Rows from block 3 of the text encoder, named by matrix and row number. Rows with one number belong to one neuron. Each number is 128 + 24 x the weight over the matrix's rms, rounded and kept within 0 to 255. All counts start at 0. Numbers have three digits each.
# fc1: MLP up (text_encoder.blocks.3.mlp.fc1.weight, 768x256), inputs 172-255
# fc2: MLP down (text_encoder.blocks.3.mlp.fc2.weight, 256x768, transposed), outputs 172-255
fc1.242:121116178133124099099133115154100118116138111127122143097118125112147128095102115118106123058108126133125102115137152137109126043133124119102112109150108141123125132113157108159132111126136150170171104113144131140138110110103111108115146139095103147096
fc2.242:119141110127143171128086147109119106168123090099140085130160167185142128171159123095110129111079129159121126105111113148140134122123145109085138102129148118151080121111091158160096160146157141193105130130122138143137109096104174106108116130120118112130
fc1.243:107098123087090121119113168095105131164125136129099134131125121141136117111136064154134100132146120112109095120100160095143138131107076145124108134099084118098090132134151068097151175116148112133135135109121156120112111097154156112058132141128117096123
fc2.243:148152132150135143111109138088141128112152140147114148133146141151066182101137088147116128115116149142136101145121125121110112097103136116157082111103146111151176123112089142154150115144149123123107152152125136152115173130135078119154160096114128104087
fc1.244:118123154128101102143123129156144095144160129131126179116126125104154121125145110122110154129103119141121096139152125152161102154120133127136121144150131098133118112096101145111110129150129099106142174158108189170125116121121135152111147137156136155108
fc2.244:138121101119099133136157113141134120091103129112115170093121078154126174143145138123129125145152123144160100099167151141092109117168109138065117150145116168140085103068171118159114142099153078138162142117134142085125100116161142106195162130117114127134
fc1.245:126147096116142092108125115144153101125103135110111130128142109127127156094105155106130161076124119140109160141162161155180141152114130141141112138142114091135110067098183112108142181153096139108158105119172115116140098118125184145079142144135124150122
fc2.245:173125147104114088126155156116157143137094123133141126123137143144117121143117130101123097168101112123102104093091141109140122154135144169149152166176112133182139099141135108113161127128154091137108133096091113151118136159142078093119107118123141121136
fc1.246:105163112098121155122113110138103162134099120129135114140105115116137132128127148109171144125107086116134137128087140112159086151153125138106111126128132135103130087112153116130127103134113147134165148139139114094136139133079121133147096108124156119163
fc2.246:122139188129126140126115085138152135122114076110147184133155148113152118128110147128123099167100093173146137100151086091140143135154143089143146113084113122142101132147126143086142125131107125182128173069131103115067149122122110152119119098122152107086
fc1.247:106119172125109108165129149144168127115100136125120146119107154087138106116122117106129162119141120096100119167132154174142157077147121144129106104106138155129140137139140151137152116131136098122099116124113095100168085135114138104160131108112109151173
fc2.247:138089136123098139122140170064151141153143157087123113118110137157113111150129125103118157122146116138126134142159125149103128170136104151133107169116124093137141135145127099075166145088183140124131077096112108165107121126171117141104127070149148122134
fc1.248:111109150127120121118157124134113150138126071146150192164117102138145141095122092099104162091137166116130140151123095125111117103149099099139118100123147152178128127132126126140110121086177132124134121175159129153100152183094139138185115138113139101141
fc2.248:150132127140089167135163154124119147095113161153117135119095132188123127148150135163087088126122155158152154165095185088124092113128175116158124131119153115139119117091140154125120104196087128123145117172114148145139071164130086158113152138121133137122
fc1.249:101171144135169118101124117130114104117152154105088113160105120133103131136154132101126143105155121126121145132077124133145170101129131135085117120135170138082145150141083131146138134148128124140132111143100170097128138141140146129102170122084130146174
fc2.249:146109162156128127133214062145132131180087136158171127145175158134150165104169144169128152120135128121116147134167132123132141092121132158161141104163129106106081143180121097167130156131170148119121164115121117124144141129141149097101134091174104125157
fc1.250:161122108148092105162110162112117125149123115108093097170111117143173154144169130132129082120135146158141094101179109123136098137098164098161143132126154122103137117112132114159132149149127111104150180149109139179062114115113135124140119149127152136155
fc2.250:144138169092072144135112135125169146072115129139138147165109145159141132139170121139126156109113144130113131141128116079098147090167124108131139102123140113157099089109165156116124125112136133108116128125122116158152124144083124128127154136138149128149
fc1.251:119139111140174120134133118090156121107121182088098163143150135128135106174107139122121091129133127102156099154106160084119088112137104141139111132146130135161146098070118095112091135109116116094110197106141184146128110114105075114147124121126125098123
fc2.251:116157093105126133119093149127112136135107179139117128147102104157135134159105109134144126128127147103097118081105100123190142141071115148121152122146097139152181143148114163106144150155101129115120122094130136151136128129105101149135136126163139177113
fc1.252:166093136120126135123172144160134168105152143123113141139139156165114150179132116100068168096137093115094121148142114154180126143160151149059142153107126166144101152096120120145138110111121135143133131091130153169124123165153088096152169148147095136085
fc2.252:161116170154141118114137097133131130106159081138072160134141098134061119163141155123067104130158160166173153113129152152130044119110119111160115133121130147108144126134136152114128125141164127096141149182102163113124163129156123176153099123146084114168
fc1.253:111161063115143134142122134123118144165155145132119180166119125120136144171152123172108122103135103131063122121072118123143123133077148129122117174117135144129138101085133082142145169112126122152111112114168105153147127126159146129095127099137169163150
fc2.253:120106149103152131143134162098100109181128113174183140108157146131119133126106156111150149110099167109162100104121117151155110090125093128147082163111149150166129145147107144143125118120096154090049142141115127095032157091114133097148132100119125194123
fc1.254:118159140160137149193142097148141100105134117119097165116116140155151077127140143140176138132113129144152087116176132110135110111084152110086130101136119153105113109095098143148107183143146144156098121151120084103118136125132179097126108150117150139115
fc2.254:145126199131167143116109131119149114144115158099089115135135147096163120139144134145127144130109125113105113120124130086163139123149141122112115105169146097152159142148140101144131158151113092144168115114151152164156144108104143110142149123098119135144
fc1.255:119135135110119125096139103099074090137137138127154135124125090156135116108113141137151131112124130093109172103138111146111110147132130114114131131114111132163093130098105172115156101122159133082139155121142123157159127116150107104119163115118118150101
fc2.255:111117169145153140103106124130104098106117145108131134124138164135145143115138074123155173109128143174149163132102156114136108130128129122128118106149128123150127111143149141131169107113157110104107152095096151125111166145094111127148107178082139103136
fc1.256:113128177134090109144086142170173108157106135140110095092174096090104088134122122093092118145151139116122149110150140140117117116142137132127116092158129083152116112135121127104138126134138155151141127133143159117104163077126106143147143146120095152098
fc2.256:159094105131126145143133156165132136125139113079123103110126116184135159128117120144103148109101133132138116108113177128109161130097090095158161138136145110140137126137109164107146133118123122105117139088122132126134131134162158141144168153091124178107
fc1.257:131091122152121061162124108130179124108114125143121137133168108136110136143134087107156148119099104112178116149146131160083121134161122165063083141122114115082151088105110145125119101118137096145108110161104115126153118168152138099122164152127124106150
fc2.257:095089131127112129092110135114161145141102146133124128158117174147107124116137112136153145126113107135139172118099089114103121112165105105147111134100137136120088143131143107158109130096129091185136117117124147064175164100137144135195113157136136142077
fc1.258:143141144163094158136138111174136122135120115176084091100148137140141116125114135117130174133106115141154097118137129115135107147156142155115139138183130117125120126147078087148098151154121137130156101152151125110142089114152158128120118090106115120091
fc2.258:124149096168090125122114127142112136167153128125140143162116130117131102091131116094138121108133089103115127136116135114081112146176138097147100100140154069124128126139117107153138112177092120135141156128119161133159116146108107151051096130082136133112
fc1.259:098152126103136106098153124092110127133124132153149155107139124122197110125139114108151155137133106143122123088123119138157105154153133148097122112130163188159157144124167116112105168156105087124125157129132058099130125127154117111134113125096111130137
fc2.259:153121126128124114100137099098133144090154151100120153136160138049139122170144129067092153133163149119110120149058104122148177147143146135099132162117135137132096096111089126145145140108151125162133097206157146152143121135092134149107142103174143131138
fc1.260:118136160119115165115139146144118163113153110129115123160108126122081097114136166151111122153128110129127118116083119124163151139097116117126109133103103189114127139104083115116083112099130117146116156124178136123138104154103109095114164125087080104155
fc2.260:118090081103141139152139123114112128152125116131096156136144124176193130157112110146136130109113160140128153169126107141111142112131121125121102092100095112104127121137125078140125122132189127150135107177081173143140101171130131109109120121155115130127
fc1.261:102109107158164059124118162151132155154132147115147099145130139102131063092152150151153122098145121125150147187080124132122165116124132100149166143140174129153116117140112092136119148141120091208118134105112127127142139134137145127145136116116128077173
fc2.261:100136160167116134147095137128120130140147143159143144151113112100129115105167103110126141129146128170148136194102116114135114112116159133111199084157124128116116117124090135155112130113117159104087115148127099136134140097153166126164142108095096113155
fc1.262:112130098165167085163152130094124174130087077134127133128140145144097159130104095152120159107128153146151145111112090082146073091168117132159084094125108081125135108123143129141103151163130124174137125157118090139104106082128111147108121071116152156147
fc2.262:116152107097114113120110125156125095143129128127122137124142177095171129108151148156147115149170141160183167171142118128143117141173098102121118161100138110145142139104109148093150092133160126099124118151088103102091127117113136110149143109104161151142
fc1.263:114092139159162131112116153127118090110158151138121151125131156099165145139139126130196136107164093129114134096144119137107099155132094079124138159112128115147171123121164115109095108165117151140134146102176076107132122168136151151120118128111109075126
fc2.263:123135131127114122121140083120128120125121089141112099155135141098104105131080128138148138114107137149135092118076169146109152127147152114096122115184166140123139131143154130159114142128139151112139157140122136117166087125127148143123112135125135101136
fc1.264:154095106131113121099149172104094140137123079102079166142143103136161105132122169091144143155091110120142181100131128171107121100124134149133106108136119119127137118159136162123100120153137072110171120118114129149112093111156134103109148154110126135121
fc2.264:087134112124149139122110113115154157158133138113145108170118063127130126123082138097129144087114115127133134097133131157146130160149132158155158131134135137158156111158090102131158141148153120113160115143131171115166135129130118152140123122163133180125
fc1.265:087076158132110168145087135108134140148144162121154131100132164104090165154147117128155161150113110150150169112153139074119121090129098123112133108136105163115137140108097118121104151128137139129135109147155118120117101113135144116153117136120134150143
fc2.265:122119115122093132125139138121142149119130130098182172129147096108134134122166131145148101094147132131134145119101108130135154113093095136144085178157154135098125066136111109166131135094133131131118123103143138057130104131124147113093157166126152211158
fc1.266:137104129096155131106110121136155157059109133113115116124153091115131134112134105119100094149138128142112166128157123139109107132181101134150132157116123161131135114102131117168119134118144138135098172146163119107141126126149111101147129156189131118122
fc2.266:134102161119117184162155104111141126136100163156124152121142164173065151139091112117121078167123127133099123127128118105131084110164154120119122124116116154151141141096108149113118109137107158142114127145115137147102123113128108112089111153144120093129
fc1.267:131099151140097117103110131113092111152106143162143140135085067158165125086123163098169151104101144118123119128150115150074101148121173066145127114143083122101105101137111164116169130103128115145141137138112061142143141098136086151086150120129099129141
fc2.267:125106126143118133167153140118108137119107093115122162112139106115139137166119151107096140152121128190181113119121145139138122111106115081107122169108138092104133123203102096099136125177170104090121151085090109112128152131147152122115119096122173103137
fc1.268:133138144124110130140115130134095092123133155140066139106153100146108168112147120116119114080168101123138088126118149134132142156145172099111104106153070146095137102093139084140134108174149130175128114143157141128129087095104116103114136135134114133136
fc2.268:164077099142113154143117156108157138111104117160118128133154171092137157135108136121134131175097175129174097153148116138145161088086114141115142125143148134128188143106096162141127096146190134135064171117126115158105116131121146124103106140113099086117
fc1.269:107117150176146140136141127134125156061123164116126128172164130122146112126143159128110109133084138136150115132132168168138129112108142161133123105123113117123133114123137128102143123109142091133100159174102088118085145117143165152104125048136084152115
fc2.269:160143161118141147123112138075151120145108133127126119126089144167153126118153128097139095132155131101096103140113152168150096135155091132118147134090147153104097124096131137119139114150121112102127115153159168128101073153134087100158108079107144138133
fc1.270:120127136162145119114144113133104137129109121136132102164142122129131128118123089120131142133151138086097141176133135191095117114123128126117129112142121115109072157189139145114120111143120111140112103116159120148149162109126152134113136089107120153113
fc2.270:113125145176065135140124097141096099137104122129142099110147126158134154110095137097116081137152145098146074156117102210161140132116130124083156128113141115124105122118121114130120107050117120143117128133128101124140107135095101146127126123101127071142
fc1.271:105151139072119115117078152127146163134164106117130131129095102165122150098121165138114063135109104094087162120100136116136130138147099127150151121137120111112143125143111125160142119133142126124103129117163101143110147117157150122124086129121103159141
fc2.271:101109107127164160138128122156079111150178138140128105153172186152150130166130114156131144112128084148127107108171162153143125091068146104139145134126095141175154119122145151126112114102187129137108168098137129118186091190145115110135139151148129120140
fc1.272:050099149118122139102131136152141095134112163105127131173112144109135154166144120102110072089158117152163089123106130087138132122128109121143140098134148110109133127145133115121132104089116108093146099121146146069136116063133198136076117114131139150135
fc2.272:143145103097105155115140112133104117120124113148162132159149113143118120117148116150080137127120088105055123089137115124130109130156123120107096187131109120139099114148149101164147101106123132110153132158162127167125112107126187101094138109121110122092
fc1.273:098142136152149123088104143092097139149075133167140138157123155142140152150122123159085142115179151135106157108133143129193112131138130129089159141121105127101153127094092108127155106105158152127121084128141141098124076112156118128136124129127128128122
fc2.273:117193142167188163141140141131136175098121159130135157123130141109145150134133135151167116106134104126139124145180119165108179110116094132160120143136152133134178117164086132143143140130113124143107122089117149071115136170118132117142120114077113108161
fc1.274:143134050127124124131119144158139101120141161130095095164177117141170113144130118161128138097148101138138137144135139105117134145164123096121103153137146128146130124140120137142139106137146108116126112122135153127161108140150090154154172157167105129118
fc2.274:095167106114113095148082110167130131117100191147135115107147144163080120088167152160119097141115110110131104121108112106103060110128110109144154167167103112151099142165141113139163121124155119120150159111144197112132121140095121118118106107211128118146
fc1.275:120131128117142139125087101121174146109142117181109139114138126128160103124186117111154137103130190143146176129106188087123100164121094130157154128141156146118115138154103092140149109131150172136137121111155162116096095124141130106145119120123135140119
fc2.275:107093113130146153118119099150127102144124108154146142134146146150098110161126141121106131059117121142100121084162103107094151129093103132116173146161137135141110150147131115136103123125118134102105152116164151146116082132170165128125126121089158091165
fc1.276:164136114130139143114154124141105114152115153108145115140085145148129095149174114129092083156155161119130078127094185088145130176111128161148141153111128125121087135109140103112083138120158107147086136126134167141130132135194131105099116168161151171115
fc2.276:143121111149137133126176092165122139121075105126125144115150114116169152080161148136147116131097123123085105129111139091110095104117146124141139141139119126152151139111145102117128081132101137141134111140129109185147146119150124125154068119118102101088
fc1.277:137163098132093142135163110147125110146087148120099160180126143154137128156137173160102126126131072115165121131095114145117117112114168096137134133120137106123111122116140121153150125073119149088168141124129165127104126155152115110104098142108105143132
fc2.277:118130107125136138104155116145104142111164127163101116142101121151112173148100130115128103125090145118093138151109090170112152128154161112128102154103150133126141115138087122152124111165164127128161075108174135116136129153116175136110132104107154143094
fc1.278:147104140140126131125128131111113152115115098155104121088098143117117146133137096148163117131142167080130128133154164118123129088108144098107101114149118126101150152097111136140130130132108151119130160129183135073142132144119123104124122150126169111151
fc2.278:097121157108122194167133140114124115093129181117159143168106136156092126102136134148146155123185146145149120129185129088158157130129112137131109096109169161113164151115114106145135115136187091151119154137124159119171167120131098109106106148156111124134
fc1.279:109128106150107144113167114126163160154100089141166138130117119104084167097100137120123109109110079124140120109155133129101151185116127116150149158107128177155130114147122104120142083116123142120141103115073146120119108133117120131133122098121123155088
fc2.279:139146134106113125102129108126138131119141121147152117118138150094131113118122143104120092152192126132129190155107145168089156106143140124108132117159102119143105116114133114101150132137160155140144117154154139168123114060101146113096175137104135102157
fc1.280:142124129138129138133093124142146138164107110167089168097099117121127132096129126151090191137104076119094128145137101079167107132152134111153127104121150117093144125166100164146123119142177076109140106108165141155140128184105110082069121108131083142161
fc2.280:163111090119111165066104085112089121135185121167104088143144122112156141139116094111125149136144133139137166117122126166104130137130144118064098096122133157118116136141138159139167122120126144177142099097134084112123082140116166151105088125147119098165
fc1.281:151104107132106116134106116120106100116101106121138116158088125159143115128148154105143119126161118118151160130140105106133104125120105141139109165086114137140101120117148104088113129151104160106153171100139134099139125131103140130119150182119108127126
fc2.281:137122167118105102163158129132094127094143101185160132134106119115115125155116117127146089111130134152151081159112142171141098180126147147065137083122170119107127130123152162104189136115107142135107127154122138117103180143114173129145132110103106143147
fc1.282:154094150107175133154113097146088102135155114097152123106102091101166161145123133141119124140106171103085104152155149108103139102119133085141152123148116149168137121126114164134190096141145157153127123124138120142117088099138181141101106094097168131108
fc2.282:137095124110077153145142158127108110152133111127148090160130113111097111103162109092107160111103094151152114144105158146117135142114120130098128151111152138153127149118144080144091136121131122161092122136112134161118111127099117161152136123106144101130
fc1.283:076166122105182085112158104136131118128138130141088119117077131160115073140121103127134089152121152133114145134132121129118086120153136093111115134138097148134141109105104157144107078089128149120115116113160140121120138122147164143152140173091172120145
fc2.283:134122108109090188137126154119142132139121113061098120103103132154101150093160107127151102135134142134158141130118149166096157121127106141142127132124118172126106134176127142124110118085154080177117114122121153154096134119151111081156143110102128112122
fc1.284:106127129130148176142152135134159138143136108177131099156137106090153122098160122111106103091146079088124177122142115106114135201073146145108120108106131085139134141091114113114148088131135127153136117112116104138143152136137147117142077083133106087096
fc2.284:142162122126125141144129104125158090092130154107121142136102163114149148106155144177103086124121149108145105098079133116118157179120139103137128095148118148122117111145099145124138149099143152113134131137106167145120119092143141120148072146090084130162
fc1.286:138129123114119105146126134147111149164163162100087143132140151132130149165102172109101138110120165118164111145084134092142146126162133102120145104131128126147152105145092138102166075118160131134136157129112112090085144128154102151148094188185088135121
fc2.286:109113144103142164132173166111126098143183104131096120071148113156126098127133128128153127153112128096149127086159121118103157115153106171118117156126104168167105101125120137124134159150136122118141129100114120120080116127133076139149107097118112157128
fc1.287:107108096107114119137134142144146113144108142110123132125129136136097135122119130086186153110083104138143149152106102128127157167079167165132138105157160167154147108148133124110091140146146112104154136111133123120117076116140112114105120124080136094139
fc2.287:096145145115141137128126113162140145110072134136109080123159167104144149134138098127142168165130158149167101097144151109109107144167135081148160104204124124142130175106091179111106138152109117115173108077087161134142094091141134121090125167122164144140
fc1.288:158097131164110120139110092156146157100157163154161124155141141101132149138185132134144130131130108127144137104126124134141119132133087114105131164147111114074185130152135150159135099153097088161133120165144091077113169113172139100148109172098138174106
fc2.288:151093117154128135150143142136115158103147113136142135187121138089085161140151087122104089127128094142112153136186168095106091118144128127124105107168143083100143089140131135108071128126133151166078149148107110130143132131171148119154135106096101154115
fc1.289:145146151147124113087108151096136155134138132105141131140138153115161122127165108104092146140142118140110152106136151130106129104122166117119120104109091090112126174099100097152087168086164135108122153151127147139129158073100135118118167180141106126143
fc2.289:117105118096138137136127111152121111142133100112140162114126125184113122094126118131147130111162111127122160139139103103155120146145133097143066109111163106124100130131119139144131122128120102066166107100116107136163134164144170097140110117124131130131
fc1.290:100108172142118101144144105143103139116143129101115126149123127134135149094125122122107159126093124136077115139168132144107115154148115156144180129176121138134164116161119109149117139114120132103110105121118130091138138137110168128155151164166097142140
fc2.290:152127141146101156112112135122136116112129139130133160169129164087129135143099110133137104087148131142114128114116123123129138143149089127135146147100121112131145068125139130121080077124154131110152096130144107112182109138148144100148138096095119136143
fc1.291:132072131125152121168109144089163130152107132164117140174152133111117117084112148067131158141132125102144113133145112133105082125145134141129163117126160118137125102072130132105161143131133126155139130113127113138157071146127131161106150168101083131140
fc2.291:126178131088124126151094133129163088158121142196141119182102096157144141159158126168170128158161150130144137131169160131149144141153127132112086166122161134148097157104122125144157187167140088083132141166102138131116196085152114101131129169098122140139
fc1.292:110119136126141121168148091081108059141100114085102132150119116156149120109108144108138136164108109122122137135157111118111132146123131130149119139106126100153142146158174140140146169107085127117115150172123150125139095138145138155121119108121139161089
fc2.292:133105120133157080128167127138138135125139125130094139116123124148120073100108158146084119128101095162100145152131103076164121123147123160078114185102130114158180156169085114132133151149112137124135123170089216129160109126120168127107124139165117102121
fc1.293:137102145126103121137117144112131157130112077160139134135123111142143111112127112107144097128117126128142092079115148148112157148094159123097133132179099123163127123130124179179121147119110114100138167145149104093155107111145129100132108098123108156080
fc2.293:142135121095132131157127105102120135112157168129117119124120147150137127149134130110133159117158143150057147132154096131168106139137114123119133115152110119114157149126114129152118142116149165126163133164106161109107152167094113093126137128141106106156
fc1.294:125098120121093124114136104166128127098135144140135148162074139139151122158140108193134099114158130107130129135150140124149116115116133125161086116121130141128132150157148152125107152128127116182136138135119090132131102128147119137155111121108128126114
fc2.294:097089125133157161108129141082119124117139115151111096168096108182131131142088170192159123176109150137096110150122125111109130090153101133113146128087156179118142128109111146175126105144119153138098153145141125116084154119136142112146085120154121075085
fc1.295:136124097095108079144152139133142066094173117103147154141137156131147128109128148163109122100170089125152087087117129132110141101151121095125106131157159137164132100133135136129110145174107116171137091150119135128129135119131149142135103161097130103128
fc2.295:122157102115178128134080107151156084161131121124102099133151131212139148167137111181130138141147110117128118130120118126136095132085119167074167126154123142131158113154150130117179171132118143122144140150138113093154127125150104166104125154126096111102
fc1.296:106165135124120144123132096098148133121120128070071128153132124102160134098110084157096065069121085114087074114089148111121129137169135113065144125121151140137127102122128133122162169163104138094109152124149133129141125153133110165144155155102184142138
fc2.296:099134117118101121172164137161148106093129114154087101133121143144132112124149145112099123102115079139152121146107123156135089115126124067116123122156152121134139090159166134137138126128141183138136191127135119134172126129164123129181143150077113093121
fc1.297:126123127134126081140145120153139149069136125113142109135138121150139132129127135116150150118108141148114129099123123142125170146120152158189157118135109118153154117163144145142093147108137144126170114124135106123122088126130126140151122163088124093075
fc2.297:152105136062129123122104132113129105142099115178151127124148168114066127148169139133108168098150126132180150141141119143140136208137117119141169154094099088101107095095097093126152132102124129142115128132130115116130123159137129125128128140145107163094
fc1.298:092102125136131174133141151161134107177118118102101154134130145126105164166122138144095113059143125138113130146145141121112111116168129138117133145103141184094098135146100136153128137112130136148096136109151105132145118143084163105102124151129097144150
fc2.298:147102144118119068095114084089165128145128140119143105146112137161091136087124088149143186166144169129146134135140134130091105129133064122148122141122102120100120196133135087085108115119120093133122106136151128141112173099125138153129166145130147133131
fc1.299:114100139126172128100106165130084073135100127145111156119084147060128146147140102124131139162153104126101144125118141121173178132150166192151097114121140120099082149144134091143114152157184146158113104080130104143140094137149093082133130137112116117112
fc2.299:137095135126121155144150122158112125140137129156124075174176119126107137134136118180099101147134135130137165079157116142139127126120138158152098140136094100115127107164123126146120139126109133149104114144167124176101126129129151107063077103127117130098
fc1.300:094118096100122153121101096120130097114132150156083136133126178146109144117098163138097115121147103135122150124040135164101159107165113134095146109149131153123119144137105135092118137146122112153162149132156139136139134123119134145127101126134138141137
fc2.300:082134108120101109157143096137146120159147113156144161117145157144145160124124165129139113172133116165119115106091095136111111132098129112090123119088146111164099088112106142100163161107107121131171155110105106120145141114110127157152149152136091087104
fc1.301:112089116098142154106098117150123126131132154139125120135088132170106118114130087138124119150066156103134108132121146113147101153117145131105141158130112166134166158153129142131122096120165099112103151136113153129125141138162149175122134148140119167149
fc2.301:107111143144119106127113197109111115127104113090094140113094118113120113121106118147112118124139113093133120163124146149104154091136093097159143144112118107128159129102144086151147138124128109107106110137133125129135129110149117103150140126131128150141
fc1.302:122146138128167131127124152124105122117131115126075134134101111124119142124152129149107124111145046116148139119116136121089127106142116136119105120158177189119134152088105160114132166126154123088148161171151135125153134147143153111162148161124128094153
fc2.302:125145149136065106142137170095137131145166102130148127153108105156118146074115131144170152114119169114183083146138114078141102100125129073141132112173146122119130142102122152119151154108124128156099162132151153137101121180133072150133167117147134114149
fc1.303:115110145127130145110165136172129099086106111119091143112160139171130147147108148149134162115162115127134142144154119090185111117160126180158106083137124131152143118149134146117130154136131098140141152130095131138114094101138121141141128107153156092130
fc2.303:140130165140106112083156136109103143161127126144151140135110129099129130083152113117134106162139095115099131132104149148115132112072142146072146156131163151096131166128155119137130146081138123109134121101088157103116131166072147123139165149118118100142
fc1.304:115110142134117137107159103135126138165137051082123089114095129138137120106148136117139170132118089129133099141147145132158146089142164158128137151108126096155123142115112147126115153126107131173183162131181150176133175145115137105130090108147141142131
fc2.304:147148116181141091126155120119152108148144100099093136180104160109152109098160119110148154141085133117177109166145126125162133117140128087085149083126169120074108099107119099101173132113105121109108180119096123158126088155151081134103129132139117151128
fc1.305:142077119122149107116136143155127114080116139105137115164112143133216121129133131143138086123109104128133135131099130100150151117131095127124159127108145123125129120167118114105132140081180153150151100198116119077124151141123173153124101104074112160124
fc2.305:114145180054133158113084133148093154131115217139096159139149166159110182135167120119139103169100137127154141121106179176136197112193096086116137195150134098107142165156073152112101168147073132124150135114062132174165115079149084142119144127158128135081
fc1.306:139162132134120151136137120134104124094113140138129123133139125152109138144130164102116141095164107144135119113109158127137097131144108190143169142148139117119152128083148163184090119171079087165124105174119125108089096051151113173110151120145110136149
fc2.306:082130067142141156150144129155156138061119125066117147160112148159113099102114123081084107128141126104102141106119157110110160127133131128138157089129115153147163161073160118123144153120090141106123154114125147146159119124123145180142092120170166116140
fc1.307:108137166138121078164103112145133158139124117144138112162115130082158127186123092114093113140105120124144114088138143105139099135119115116110155120119133095135108129128151180131141167106144161117125122181150158119093091113135158145156143128138101147143
fc2.307:135142139104132096128126090181146104154151119125074134100126140141126144162119138137099117135139100060130132133118088113150125128127114111158115122125131112133145143153124101122137133168147139106124145094127155142130130132130091082149136149120102122128
fc1.308:150113115134147131142146121100130137130067151116128111125124145117131165141129090127119167109132111138129126146131145135157118105135074133146142129114090090093092118141147118095151136118122141143099186126139150104064117114118117145105122122129153177088
fc2.308:099137115108110148144140139099115155121123141096125169147130153096132118091117181162141130112123131105145153121132166121119103130139098114145123121153142161143163143156124145098127134126142187136115126151160147086110124153149176159111120135104135096102
fc1.309:124167123164185084066119117099107089097108088145129128170144104120120119116123145087123143123174151140127119138165142129120120096148104081168140127114124122109089168125098121133152119139168103135124079122134101098115140118137138160128121168147113104097
fc2.309:127069140133123143140123172053107140119112141130106157137129136116126144107148110136129079116132148089097113173102166145134153148151107168118110086130155141136168123139173110127157154115140172159121103113151098127131104130139141120144122118142143128101
fc1.310:131126109135134111119135135121142088083127144089092108132124126127139128138117123145159127095130080124181157134108116141130112090099138137109165132109114179118140122152092135132089089112147136142136123103138093119144113159103150113125114126123125144084
fc2.310:143096152144133123149148119129117099148110193156092136118122108131150139111186094116099126140099120125122138104138114122153112113138138128121114123148146129106131127137148111128175181149124123165103176134092130127126141154147103133117173144148096165137
fc1.311:128132155147150137097112109123143157115090107124130110110105120153114141120115165103068151100112154125112103139146155122126085084089130105124130149162133088157099112120125128101112095107132117130090134139161092126142110143127140146098105165168151091106
fc2.311:160108183126150163147133146138144136148164117172144140134155118097085152102136117129114163144137141115130160100107160132125129181112132099144079115096170084121108138123122098149155135151076123128133172144150174077165152111121147133097133135140115122151
fc1.312:128106121106123113120095141125128178176117117113138150104119130105147151191146125189150127134108123134123101142111135116100134113090123153080142094091161117115089114112101128106114135137157112122163149089150124128118152133127134145112131117144147135138
fc2.312:176138150127101145124116113169165096147156078088082172129092093131054151127157171108178121144105130113135125127123150119134112152175137112105131163120115116125098141142166136133189150145123090107154129099118148125133158116082116132120127117143124123112
fc1.313:096177133109141141117097149137105121135129100113144137126131145147138165121111157052093128126121168137109148094135141142121095066114120106145191131096124124102138180134107134151172172094145160134115117139146130127163148136119100124132111171086114146158
fc2.313:090120168112116145126113154096133081081155122140140134168133149106132120104132114109086122143112122100157093119129141131131139093137102075156121130121109138133168139148161135136184119111150100142152173190132132142142131104104140157143125107156127124142
fc1.314:145113151154153180141126126144123117111131105166120166098147128109158102127123132097147105126076141122159167153100140146086085149112163128123104114127123188147138128126090098171111113142148130125087142115123121119145081150129138125103116172131134145125
fc2.314:173109087139136096108117103099147166139131141159131112119183170112151154085121168109154114114132136168161119134200113105126145142111153184140117131127094121132081129147131141156133089077085140144152111130132084098145131124116123151104084123120104165135
fc1.315:096092140130125136101158123134182108077159128126120138118130158086096098131185127089155115139085159109145101114096162061124131110104090154128134103132140147153114161140141103152138121134123126154093129115165153116140151127120142119138121122116133124094
fc2.315:116149100118170106152092121140119111099114106131075126126140135163089096112098120120122131142099135102104139116106184118140127135122174144144088170131102136139138113114079157102164120152134113116171158116134115099105119128187141125156167129147125130133
fc1.316:060158102108141157185132135148126142114134139118189163126136115107143123168133127158095115143132098113109133128134138108140148130109143146151103121141131124166113150121125146120145117139134150131166148116175132140052155106138120122141138161129129120153
fc2.316:118086151106173147154120115158100161168104112091118155135121141150117140082125127147140110125148135121136143123136087150149103173146155153164137145115135091111101095141095094123109106144113148140099137097127132111125152139120121125130106175137121084109
fc1.317:134133131098150106139119161155182089143115150139106142141161115110144121135159114104144169145123156094090133107107124120139111114123114093116107134120107113140110143106103169077122124147127125153186150128151126158123087097145078127131095175099150144113
fc2.317:149115122154104111103153136131124194132113143146133150169139136122113114123132137131119100123133114095112097123125180140152117161121131129124132099087136131155146127143117141106151135102098138122141102131147150132156155087120127126152134163162148118139
fc1.318:092103121119092084139146137090147133132158151150148134162134103141134115121126105146167131144147108134119131119175171185132127095162085130142135114130095169100100165155128137105110090096098163146119120153122117126148136111096095088146162085151122084108
fc2.318:132115120163094082100175101170130136126128066128084110090146154147128152134101087141119101143104123139176123104101114138132116144137150091153102106108109120135129092132084103148122165153142142113113150163106089140191175102131144115128175127167104166116
fc1.319:109127111170172126136138183159110125110132144109129085148128127135121117143166182128198106125119144120109086150103127137143110119108099119131138148182055147095150095140129099112127135080099141147139107159156142143141145095105113113118093146135128160175
fc2.319:164141142136166112140106127049084097144105162105136096132117158146175125125143128125150127111107131131122115124133091089162132154123119122126136125129118092119116118128130141132137103153144144066168119114074119145115139088159124141102142084084123115107